config.toml
encoder_norm = "batchnorm"
encoder_expansion = 4
decoder_tie_embeddings = true
init = "torch_default"
optimizer = "soap"
precondition_frequency = 32
adamw_lr_other_params = 0.0026
Rows from block 3 of the audio encoder of a small audio captioner, named by matrix and row number. Rows with one number belong to one channel. Each number is 500 + 40 x the weight over its row's rms, rounded and kept within 0 to 999. All counts start at 0. Numbers have three digits each.
After each channel's rows are labels from the 100 clips, of 14976, where the channel reaches its highest value: "top examples" is what is common among them. Only what is clearly more common there than usual is listed. The data: synthesised imitations of 52 everyday sounds, one a clip.
# convs0: expand pointwise conv (encoder.blocks.3.convs.0.weight, 256x64x1x1), inputs 0-63
# convs1: depthwise 5x5 conv (encoder.blocks.3.convs.1.weight, 256x1x5x5, trained with AdamW), a 5x5 kernel
# convs2: project pointwise conv (encoder.blocks.3.convs.2.weight, 64x256x1x1, transposed), outputs 0-63

convs0.145:556436466443457463478401547545530490491523462437509476496490511493429511525511419498544502463459473557508514496550589561506474510440521490536512465455470487494511490520542485476458580548551545
convs1.145:509444511504470441495448466490509489437526462516525453478474553587569526544
convs2.145:460441536487547516498463472521507464501513503485551463514440476526543514551440529422592533535480530418486475500478472431565469527470511534470552445459507481513468520495575573471468542565545488
top examples: reverberation; text has "room"; text has "reverberant"; signals

convs0.245:539519484454448592528508490520468433573514532524533467508466473530506526549493534469545469521526468502529467557532558496565457377528488563556490493540519480520500491401450516529504500541502520
convs1.245:476478473476549498503487474475532503533534496466463415408442535512560560522
convs2.245:471473506467583467460561475496467487490413488474488507554545541484511486575528486390507445521488532490486584524560609488504534427550530482466514499500514463519535491485532474518495519480510562
top examples: clipping; text has "clipped"; nature

convs0.17:542497470569547553458486495476467552514479450511450558559501431572507488540534532509483529502464504480470535533498550537519508530496466494456506527509441565521536545477545472508349460538533505
convs1.17:507492432543538543551394497502472499475522593512444493496493529508504486532
convs2.17:441436473512518513525473445551542417449550419528542542468519433501471469492456517496428496458516496512525474516485509461480481500524514475540492455575462559544494547459549496477399505515451553
top examples: nature; water drop

convs0.120:571423463482467438492458484524517531527520498477473520455489519543502505535482403504626509494502528532503494440585585437444511481410539476486508478508472522493512518552497503491472548484495478
convs1.120:541465499477467526468508472446497449473487533465518446460521511565572588538
convs2.120:490448585536504503460470433520535466521483504464520472520481471478502474512468497454631520537531507468453559510470467445581464492504482574484545478498567457518482478471539533507480552570555459
top examples: clipping; signals; text has "clipped"

convs0.2:495511557565573478498521499523480471456480540589478494554450511508516529492491540451489420547471504477570474507572503562488554566453536557499492498510561464544441476492482504480441466569549526
convs1.2:505516499556529496500450480539557482436423487526455476518439465497555576519
convs2.2:516478510494506554521524427582446486434499463489570511490491470456459510454549417499484503528510481476429520530596456530441460505527550437553447560509494490479527529560458525462493524464460504
top examples: beeping; bird chirping

convs0.105:490534547509376528510509498505491529520539555430582510563542496503553527520506509538510518522494526502557511491539565529552535509479488472493491587547457528574542455507505521415493471487449445
convs1.105:456458421515496557488568508500467538453459444466499527530550507556466486452
convs2.105:460499482462524558472593467541499574513495478495488453553480492444477441514422437516472480490449460497474481465497500435564549488569581523510499525476505538519523429532454506537467579480459516
top examples: rumble; animals; signals

convs0.165:456571429474569574517450471499505527529501537572515510489462437446519472482510525433486478473531489496509461502507446531466508509528499510444505478477543417448460477490473413521568599517483493
convs1.165:512544541504556505482430445492461537414441547490493453465528488521479558501
convs2.165:552541511437513525541464473449521554486499404496469544483544484498487496450623470494453508545521547515454539502517505493503404451530503516532502498460504527471595521562504486432504547471483513
top examples: signals; beeping

convs0.56:605496451493512471509528441499457453462553432489448573518442451473499470502568499536466451561521543490466492457507513565429466476471459509435541475491471478498549507473517549509560497516566508
convs1.56:523532480495548460447475534546437487557515469503517512429450542556463446459
convs2.56:544538488559528560543530460541528437492469400440514466551468453420532528473548529487449443489501479515454470487545544471529482484519534547438499526517478525561521423557520476485443486548515492
top examples: laser zap; machines and effects

convs0.118:493525470535497489502483506502542531569381543454512544539528425477578568505553497490490434540477508519481447512516488460566518485497530543472496578517478556470496471501492428473438477442530453
convs1.118:494531498446488499595498428489480532481447545471549524445546554515517458468
convs2.118:488470492510504509588546398458437490451517453580532526530484489440534541455515473509534550552507535489552477525513518501486496558545575462476551524582499539488487554498461543456478558522474526
top examples: household; clock ticking

convs0.60:526508568478499413518459517416481511414465511529541470472490429497485564468490406510574504541470532507527538463484571518501503497461467447521539479510505560516552460528546553544563489482498487
convs1.60:476483510477496511488484454483465516436525543463442494589511452418566518532
convs2.60:528468497505539505467467523490554364497469530483516529476528505502481473477522487519403463557532454555492516563491465471451489545440469447436491498545489476491522463556511453554526463540589504
top examples: laser zap; machines and effects

convs0.88:485482469470522514536505508520495538516393577442538459514481425517480482525517543413433486457493542487522469551457504530483487482504521500527422447507470441440520464445428471568505522515437496
convs1.88:479459452448447454462526489509500542564572484483465463431466441525516530481
convs2.88:437509520467483487466394486466470521529509532511512489484495463521569490607507437503465508489464526474503459421455514519568510565515486446553500521513484455496503533409485493507535423559470548
top examples: animals; bird chirping

convs0.8:476471562482518474573549392480542502551496499521449458545507533450539573520554493452509434526514433536498461503434501489451475453499464467540479465488554494487476525462431540483553473472485556
convs1.8:482478514574443473477497572460474497443531551559494441457460514545459484506
convs2.8:559477503518492483510563488481500493508499440472513528500489481479496557498562383588525485561555499566520501474501477526454469452475516529493449576472539482495529481551426535470549422471556452
top examples: nature; water drop

convs0.233:512476535545595511464538501462516423503536506574453471576544486554498514509498423468506477490560494453490507497552488476494598487499486547472561520512510499518398536439554531489476531546515513
convs1.233:439528532483524446547549456485536474479447515472441506525461424497520555553
convs2.233:567512464591491515468544471576542459515447417447523472550543478483468511502540441454464517542516447494470500489593437467542500522559500521551495469485523457479479514502502505464556494495487590
top examples: reverberation; text has "room"; text has "reverberant"; signals

convs0.81:432488463537499454482506420419511498473501503517502495400567551510476486430507464452495477506542500447495533470459435446533457439489489562497467470465472475455511480535506462416494523459467567
convs1.81:455423457467451479515477526458538528549534534494532495487493527542550577562
convs2.81:473512560479451449484493563507504559493572515567553458534482495441437555461511492562492514457421536548425488500588515521545515506467528508498502502503504486511502554453474516462475488602440509
top examples: animals; bird chirping

convs0.91:516576493537507517515512485512510522481514423479487402501505461480471542467563460503445560484501483566515477392517513500508625495517466511578478437519517469544486491439467509541531516542489503
convs1.91:540553466498501474499490511439513471452579422493453538510477443441546534492
convs2.91:541477470464488504531485530460498483476538488522553563543478484542469487451433426479565432487462518542395464459461513447483528506539500503439469535490510497471515486409505561477440423512537537
top examples: laser zap

convs0.211:522430508545476493517456445543527614549575507493532539466466494523482494550455485494504508571534520421500561444483550455468495469563495448458462564506559551491480489498506529487504502579488509
convs1.211:488507462492481501497482517499533491514503488529465504459489559605606569537
convs2.211:527479496525556541489464546489529493555521505534471491460556498534443530541523526482443504563471505548436551541479445503444499469605514509480425503465459503514499481496466455508495517638448503
top examples: quiet level

convs0.135:484521500526489518493513489476541487466472495505528487537480512522553453524483443525473394507528545489532559549484554483573476574468512545480533487530466597454476481448514451530459380468474549
convs1.135:502559470516421518536478499433481478424505545475456497506581484487481550539
convs2.135:498477459483517548473546510498553447516505428513538555510526515502432497529515423575475530513506504466521471532526491482440438442453446498549543486537439540520506497475437468511490439589557423
top examples: machines and effects; whoosh; car passing

convs0.154:580424546450522516452490474567507506454463471530429493450539493483470464502417488461539517532510490530537467581551541384504481466494519491524443519537497490508521512542548495552515497490494423
convs1.154:492517569485498471559544484490506432407442486490476482493532458527578516480
convs2.154:452464539494512458438489492592513549526455502554496496411504445495461519494504499496508470506539422495548466445397404416498512451484491491498551521472493471469548491504454509480531523567521496
top examples: reverberation; text has "room"; text has "reverberant"; group: people

convs0.87:460488443495521507524595557467501489485489558470563524555444422561514435553506454449517527527509529446483522508580518516532534429493494502509545482472511575531463549514520539441524533490565498
convs1.87:485496447502521530449558580500542541561559456546544535514484470474485450476
convs2.87:566596509472488489488484487545450462478491438549539499549497462470513498467428511457535517400542543540485516567559511498497561503560531451497521505506490573525515540523493475460479512562589488
top examples: machines and effects; laser zap

convs0.19:469525512535462506489498486540433437472455497474451539450510510442499534531476451502545486524558455492415527521485471434468541424457559485575497537605460458515511517502540563524485549522470471
convs1.19:393514531474501441511564499496444409497524456491525534467507501460483502479
convs2.19:483475490467494533504512473507504489471518481438556463462557488542466519557454512459561468471453509516453524472473456511523452516485574376486523474434494448605543491470468581506465524457478507
top examples: household; clock ticking

convs0.229:509511480530486362482547468428520457502513432500543499471453499434507508521496521517516496524522543456486562456515423591524543483505431505447529502453473495561463582517521473492512540526505512
convs1.229:542471550500470523471524558546438403434505569520491512472466499508533484485
convs2.229:496587479543554481477519460483449497453546469437496473488521523516502453455542501476507434524484573461471449487545491544491478504595552561542440508554530425540591490508518517482499557491495471
top examples: bird chirping; animals

convs0.248:443509492480505415574478520486474527525532496467509452505476571530562509509473475441556542577496451468556479497532599480482577405485545517496543530492493518523552487486499479492550473529567489
convs1.248:515478453509489530465515479503486552485453469426530514544513430399548536516
convs2.248:486430499474506587493497531513517559543437456485551572528512609538470463469473465511486509542497468511499552429554476412484452489499493482533476526453558459550509514528534476472491560467447510
top examples: nature

convs0.83:581449507491568474535528458535442477527574552487466436535418475504480508494555499498459480476537479514505542487471452513556459509553576555503499567476555488516527563533497480478554488504536580
convs1.83:437512526544442475456577508459526445495559486525484448494515513548458480562
convs2.83:447511453490514489547530554473514466481468491510507540552488514511539553540452478514590559550522486509593501477540465492464433529537570520471466435544419476457493489472501414562524517446497503
top examples: people; whoosh

convs0.61:479484548553521466535542550579473532562477444514518507505562524450558518558486502491491596550467533610493507513520499514576538514489455594519479553527490500484549482464524522529473480543483494
convs1.61:503569533490529485483476492500449454433470522576547572535532498504545497437
convs2.61:549521524561552490563609453562468500399542467522492510481502485574560518543504491550478506521552486501486464503509464532504551514519557478480431494568525527473511451545463443505541468543523475
top examples: mains hum; frog croaking

convs0.108:507510507534492474560544496407555484500461484491426517484520455467411434561530533414458476525485524534464591530518523491476477530482453526439551522512547466474524467490481450499444543540464467
convs1.108:531522464479533459441477560466445555573454449489550474448488518503466525470
convs2.108:552512501529461575521538469567447463533469529587445463489509493454586541497556474500442515498498521502520470493468507499557500454539489506546483544436572467539488546520507505538568439425527534
top examples: laser zap; machines and effects

convs0.168:540415489458481420483455436477526457518521492490450563545535499484485530494455507518528499433550484547486498402508498602550501526463483515532486481485514519530540512423524462531526552437550545
convs1.168:555558504478447567558531462443506518483495478451520466554568448469497489485
convs2.168:480469450540551450538485454499500459444543463467454428475530470531484489569559552485521556562469497515480576555452475544563517523543482469459466451518493557524508514443443533523519466574501532
top examples: thin (high-pass)

convs0.210:411522495485543505529550537485526435491449521607524481591468515523528509461534424476485448504505517472545491474528543531531512588515469485495557565471517513560457538461532468478479501466438474
convs1.210:488457485542470473506555501497540422482475534571459480432549530427504510532
convs2.210:504504541510480452463456430514528476506499485505518513480442464463468516550489508430442473478424405471405445527517465519510507428552407528545502456494452489540502441521471478473540488561502488
top examples: muffled (low-pass)

convs0.99:550560549408477472536605541469458488506449530490509416529436470542472471489448546539429446480506467479498524499475481503498433476472540526464485482510540451491560514448484466494508488490570454
convs1.99:462447502515584446449499518522390460466527482493488498528528466546518522517
convs2.99:454439557557499535461524452482550429536451459480527533572469533442525475576506512544522518466517477481433463475434463519475447532543506450582478449532484532487519513523484533513455453464456547
top examples: machines and effects; laser zap

convs0.174:492439508513442579480463466465529470430482528494427541470584513550537482512498454474533516580559492562517479497481545491496454521499483478489568506441457567439560527565492471469482552465498492
convs1.174:466487466455538437501535533520497501565552469489470457456420444469436497509
convs2.174:478480547514475492466561468560481515481487468524493520527520449508464512476518501531490495473461561468461523505555432517498437506488607501527443495450509502430524479460444552648519483470501552
top examples: nature; wind

convs0.247:510481493526476488516582474477439509424547505404470501471475515428579477521445473549514527447460435456520422542439492443560514536496478504527476525486481517557507517529513465562513544542463492
convs1.247:435461539519511513535516517580457476491492523523439433455440441508470464527
convs2.247:537484515540514471476461511486588488528473546563547479442442483468518545509573452479475469462411524484547506509498512426587458525572452556515508462500472482537489578543523538514508464530459497
top examples: household; zipper; clipping; text has "clipped"

convs0.200:477452433514573522534530533532481544498561590494548508512510444490525512525503517516581449495490538493432473526446561476508430523529447464502444509532502559493579529496445426541518538457506513
convs1.200:526506489543546449417449425477542558550492505513514460497454526528498484442
convs2.200:490469496545443521472455478460575518507558471485417483488493547501438480539527391543503514544537600494462511495474481537555517521539527446468446536517482530462499527559561487485521523511496421
top examples: beeping; bird chirping

convs0.94:503561465466478492498433496468501494470537518490541485470497505499592448557479548469487617552569531473464477516531549452491561492510462505522568489414488535446438528528501507463462486440524470
convs1.94:516510478441586498527450500498524515549460431471495543548429495461451496537
convs2.94:509478454432436448548500457558499510433483509477566465492454503484477449545449499493544539454505475485570446457522481457503418546528483482584468458458543482454480453516511534518586466491470470
top examples: mains hum; water drop

convs0.144:480461475487506425526539509561417468579497516512581521478495416500496503514550455516487468454509476491466554503485495514597487468563506535528541420494446460472438531542503540464563522491534507
convs1.144:483454508481454514455505505547457507457503548486502470462473500594570546427
convs2.144:526497518538471437498567474451486447474511543442439539496482526506501504608584465531454463503481493511509566500456502583499499546544504543445514564514465518519537557574522506501504442561505469
top examples: mains hum; clock ticking

convs0.13:498473533431477521529497461481543523463472547495441533548493490518479562513517389526482503401528484570469519514535468491523595509543528507490516496506538529464493399423581512499523503488525489
convs1.13:503488538511493476469513514538424435446550477520491510460408545535563472487
convs2.13:598475415447527508450496484558435515463495500503537518464519416559532519515476466518512534573471516555494490532472461491446528422439526560444487472470457485465458554505517551478516492468459480
top examples: clipping; text has "clipped"

convs0.149:460544466406431511529480489522525584578514511442515454522487476511544404494527452471491452472515535529468491525464549543460590485507486473491483501485465549513511464476425535546480509485425470
convs1.149:503454414446472550476520457519541535513525494504432474477521509546455555439
convs2.149:415551485495402549485591461489484530433526500484485455495456523541539512467509422469533490550514546477497480493496567515515535490499530484448561473507465487482507576518453489546484426481420529
top examples: signals; beeping

convs0.178:543534454510508454516580452522519554440482506571438534546516516531573474491531499539552529503546472545421507519496549485576558428537446501508555451468523446496501492473540496496523547462447479
convs1.178:468476555481540513530584446463534443496457458520534452467561481523448523513
convs2.178:426463497465563485536468583495550450539507511535540458476430519501462527564484557448487524513480433457529453486452508537504475525567494441509496482477531408495467518575457501500493542501549437
top examples: clock ticking

convs0.119:465471401543446524475478555525518479427503528450501511484465541494488474562509498548446504522498479452436426483515521514481494464421496537583486411470470519419500492476514560478482539472552477
convs1.119:522482494488505456422451454463453415475419463515472529516463549531514513505
convs2.119:518413455439594480422514549518472491566543451491481469510506477543537545491525432465495480551504526548534518491540522508565512513458507509590471456460438545467536515448571506476538507518496496
top examples: thin (high-pass)

convs0.190:476543540554470457486490523571514461509473508576526505614467508492508479525543585482484448496527471552490449480426548493518487490587485477449522511522479468584494479472466424505491459441509502
convs1.190:504467508580508490466515552462507481539428535528565502438418498516532463510
convs2.190:499456495509454488541496437491491552470454421456506530545471401500520427522513427532540501460574504520497500514527458567510486505555514493505425562493511436590537473541526500494491537483475560
top examples: water drop; laser zap

convs0.175:560458406519452523480428533505511436502431451552523437448451470469527467500481552515424535491457557555498472518506491501506508494545464509536508525462499560497540506499463411482430529517549472
convs1.175:460546510519477438487538546489462498517482464398500454490474426482560530525
convs2.175:491532471585502553444514502490473437480521510503490551544512529521513470476525438572498429470494460478462510557494447472513500449494512477481477510518505433454586442568489551473458460474508615
top examples: clipping; text has "clipped"; laser zap

convs0.226:508542530489535454462475578419519491502499467503494413553509515521517491516499588483491488495369449457442550565462539528503521531552511450537488488444475512512540534462548468517463471510463487
convs1.226:470519502518459495452418484504527472492551592485467488534516416518567499509
convs2.226:500478551456478513527480475588511399524489507441534480493531473530461536476538521496481501515534452525446442469464510471532546565493564474517508479576474575545485448532486489474412511547533576
top examples: bird chirping; water drop

convs0.234:535511445483499580454515489490528532519498521473438534470464494549520526576483535486465467462462521466427502583578478453476499429506451584449467556427536496549488483489499536493538533507437510
convs1.234:463504526541573447468483461538466429495535476578512546462471469543527530470
convs2.234:502430491474508576449446582554564451497463475483558502456443446464471551483480516488472503523479510492497505492487483416459437553454462480455480552438477547508520455441506499474560505555529455
top examples: mains hum

convs0.28:516470523504475491494529488446444537531535485456445457477427420516467463517501525492528458487499595526426485552529565529488517558526532515517435523488578440498483466471513477525438509441412483
convs1.28:524512528495522492459422479479432437466503554502488559555520528563494472436
convs2.28:435441435501579510509508495539468484484467416477555503518540455457498490539455535531486550427518460494425541493477493471505506493524470454404517482503535580465517461465451550509442528484528556
top examples: siren; signals

convs0.150:602465494409472596575521467526499553534517521489499547545536527523508493528524487469502464405553489462476454542539539491492488527540504455560437557511538480492483469456541565470504517494488510
convs1.150:456534585544524446503526453462546503538500491433461446497521484463429514505
convs2.150:494547481534542579514533465523441486496571497492561476500489496490560472502518502577478443432432499525510429514530421528444489532516504566464463454496468455540464489547505546446556568539486485
top examples: reverberation; text has "room"; text has "reverberant"; clipping

convs0.173:565446460436417518453538536461443513490531475512516530541492446481456481412487504475481520524496515481490529501579438466593478482513560435456503517498503487458491405524490482553520546525517542
convs1.173:513521538462418589518480498481515511452458504524534481415480526563516533523
convs2.173:451484520451489470439493465522465497488468477484501420522589454532476465493509444546569495505511502523508427438418516510472434480492500554477518438506500509547570503435486526545507443567431489
top examples: siren; signals

convs0.241:499525527545480504463495533536522444446465540437527543466503476515514495534500418468482513444519605508566451588527516543469507545492438583445505534496487469464479502551528494450489541517465571
convs1.241:483433501510492472596469522498455427535469502484521487531449533458572462495
convs2.241:583484479504498473508571478506476452498516464478442459549546550571448496500440507533515487527516471567374493516508473426470520500528477489460529498503481495451454554505498423539590472509493510
top examples: mains hum

convs0.24:461495538509511554462551483438496545444500453491480477437523556567485576413508459490472509472517490553487561487438419501514523472540495558453490511503512504455489587493531584460505451462484491
convs1.24:521530522491466481477481562563481494503555504513447425416498526457447441502
convs2.24:521452538474415545505531497544492530467499500523501442549535493564535541505510444503546505540485421536469453474517458494519477508484547513508447496559533567427460511485545501498601472407528446
top examples: nature; wind

convs0.238:502447532500492517522436504478465477433480523458481558464476511558473426521436465463522534477389496485529556526509551429450513576484544476527544553504507462480515456475448528425458534483526479
convs1.238:468494466519480553444495535538491497483452503476524490450462494606581494448
convs2.238:460491466408464486454514499573469460540512425529505480555541441490523565480453510466545496573562543566494469450512476502480487523491452560455487527513420486462421477537488530490504516487447538
top examples: signals; beeping

convs0.57:530497541531522524514592459502538559547502465496469530551541517503487455550529547549533552415502525452478562549496528514541479498491529478507471543510444533550494535568433468572597476510497473
convs1.57:506478471493451500499510519534447454537441493392520500580547473491485493447
convs2.57:512490434479531442477471458449395530540510541541540472485550444514487476534576522523499516522437483466454534454538499493523463519523515573555493480552487583501509523487478479433466542497554580
top examples: mains hum

convs0.219:451451533547521540465538559508484446534491558492580456510498412512493540473451489437535479511511500603522516493472538516549505497478467521532485515540517463480565478504535417504576452546437523
convs1.219:539534542513518452421429480460553482501547532506500449460542565496493476548
convs2.219:503439412494492475482507484495527537434485505504461499516504478502542510551497503521449506593598501443444553522481442471591523463531459590460488470498523553485553522548534533489491517569492485
top examples: electric buzz; signals

convs0.114:574482547453515463441512461467451483557468520533491509459617554482522487456522484531563449474505476512505482476502438411497492534551529495500461459478569485480555521473561532493474496575447488
convs1.114:530554557477471509545563525519472456436459449460460463494477539550481464450
convs2.114:539519521428523508496516482531531503421438501496562521514511466467447436512482449499511527478537467484534520384469505534502423570511571454475535511431533523476481472498447479420437479465496508
top examples: reverberation; text has "room"; text has "reverberant"; signals

convs0.75:460491482530500561459446551455455558574514527482465543506534491479441552513485565525499450440554454485447553503509459467485491502522495526489451518527473525511430547554463414518450509552417476
convs1.75:536448477444446504556560484482494558492549536558553502496558538458459512521
convs2.75:499496523521479539489494480480459464501520480498537486504510479455495507451549523541524482466484561575473527530493606453501503525503527475631421535507503494500523596512567474488419539489443551
top examples: bird chirping; beeping

convs0.156:467419562483520479530519475482482465479532515474470561452469496508428483460496517561496441384491537535479510542521439479473491511487494490510486556537548497496475475479491472556418593593510496
convs1.156:518448509514451504529493498450569534496460442486518471465555440422466490560
convs2.156:522507506586455490521456524536450476502483569445460497475509540636459520472468521535482544532568481530508550515481527549521483544509494514563561458540504509508521488583485510547579485472497455
top examples: reverberation; text has "room"; text has "reverberant"

convs0.92:422546457581475497534451581495531522485539508502431481502521423430467456528501473519541473460519449422517536502518491505541528489519527534480487491535443458481556514500472439416489581500463519
convs1.92:497547546512482524530566563487495538560563542509466472560542495474433469528
convs2.92:545503469566465492486501508463504498483548502541548577571485529485498427486475443431430480524558556497510479467478449536512537476439472502558457475465514555540531495462559593464442468482463489
top examples: melody; music; signals

convs0.221:453480469501526427500631523486495548485481464478521528517501511473498492566533521489505600498543558527528530409480521484494566452551511486461544477540434527510481553555449511457476506539506456
convs1.221:559467457509485490469481519485478452448557601541508531431461500538542503508
convs2.221:493490518504519549522496436496453482480528558506554439447537522518468495533522445538450380466448556531543506545476481472531502464484536505442545553592472539490417534503561480480501466531515475
top examples: nature; rumble; clipping; text has "clipped"

convs0.242:540466484544498535479505501403514455564498485564495598496526528560517500551485454571556459508489474472490535568558486421438558488564500505540491448510517489527453433527485551487512508515503530
convs1.242:479514572493503487511474518481448549468512521457516545551573478466459408456
convs2.242:485479418539473482533544444465456515558464491474502476507518504495531546549569480491540474472477452428550566491444444536529451581512471437466546460533531497520554574469480496471502469478466431
top examples: church bell; doorbell

convs0.77:542528506550476493557570539453488534521525517527506478478544356513539494505509520464513571520511501528463514504533502456491489468486423494495582440445465495408450550440507509466493475480533483
convs1.77:530532536434437506484510471468503530532499435543511508559504442417443478477
convs2.77:435460494545573522541504475498535514537480581531552469502538504524463532542492457510495543501483494539527492442500482447522528419474459563488419432482493600436434480501486457484521454462468469
top examples: bird chirping

convs0.159:538488517520469480538462512523530522490537476510433499510499547514531534551571543522514524445490497508448514530507473528428514509520483520438602607474430523465582522496460455467399504518471482
convs1.159:517476479540519481531534512516490414479474530566580562492431466502492477444
convs2.159:570459525517410506490498509491545522516546550468563427561555425523472529519462428500442449476422535435500504479538517481524494460510504545442521470485481483512537497521506577475535482458449552
top examples: bird chirping; animals

convs0.26:605500456451508519509450464468548478518521533542496481493533496499441454561517527447507581579532452506455507462511469481555499488462504501508596436480454522516441534514450594496508463481498514
convs1.26:582533473473496505504477491422550543527504517472511476489425472415448476487
convs2.26:565471472472535570504506531511464515502502492549496450496500491523529447533496543538504510451460557570584559538592506448495496513487512535444416545475493520435521437452518492478541453500431454
top examples: reverberation; text has "reverberant"; signals; siren

convs0.25:550569520459469471447478513607536482501457447521567439471532548540519459484440485455573494454510502450566570513499539452477490541498449531514478509429489464541495513479505494440550500531537483
convs1.25:540448506495544547526468447447469488495594568510449502481469496452480460465
convs2.25:544480486456490479502540478530524477521510536498538470426473537465570565480516443510378541534507564548529465526497585521445504510513530523558522546570536478562565531470463505479486497506549531
top examples: clipping; text has "clipped"

convs0.68:563464512463548421510535425437496478547483478440485560558486513503487456463436518540485430548544496510470537504499462525488455480509525548411505541496467542523522491475537489427521505452587539
convs1.68:516520456510512521489461523499387510570538405500512516481488486553514453507
convs2.68:542488501588437512587519479493489431492500409515555453479418487469538496462509550505396466511552476486546507465454526427562514543509504480480482541492486495562485482517539520489470483548524527
top examples: laser zap; siren

convs0.166:458503452593501504518467475570538514566506500526494506563499500519492479539506496530445527471519448509545461604474519483572489495484499553522503438481506453530516459489555546448494494532375549
convs1.166:434457497436445532535574569534446455459480457450497526522506498493494517488
convs2.166:407543571480511440501491515525507524464531503560522538531535523437486477555474539434460476466467547511541464561522438485524531517518578468534576498509512473460509574545457452532436549485513511
top examples: signals; car horn

convs0.184:467478559489537553493542485501503545476485513464480464500440512580501522494518523504504525556543421496465394509522486486449506477521488511438506486513442452449537554460534544446491636506533515
convs1.184:478478531504537450424453484563524510507509563437505421483475509465490455449
convs2.184:465457493472521437485540515552473538434423492575491469519527470464492580529489481493572494533443471456493556534496505536493499580502519503478543418549448548511469554477517534549536501484434441
top examples: clipping; text has "clipped"

convs0.29:484466475521568539496479563444473474439539471520474564503511522432510557530464498470535484445550475495439466478491536489483561543498468434516492469531490491505543572461600551486455467539529415
convs1.29:536471516528534499493535555524535524566567533541524526550565525545571487541
convs2.29:491491505551488508529485489597490476493531442519556533480504449539578533437480429534527495492562454537439486493471514491469502573480512476609531514532457488493565580491437451488466508504532469
top examples: people; footsteps

convs0.213:550472471439519447425509520501544550509444481518560455497530515524537556535497515523540540486506486540512493513592473468534594572521490525531521438473452568581493493554518446559520496495532518
convs1.213:483469489512542497502507508480479473402553577585497531505425531492514497461
convs2.213:530521471427506490502503489505546461491536460481452409521377445488525475517518462508504450496535550546575486479411507503505485494537511427492510477494513480493414454434458519477552476470493441
top examples: thin (high-pass)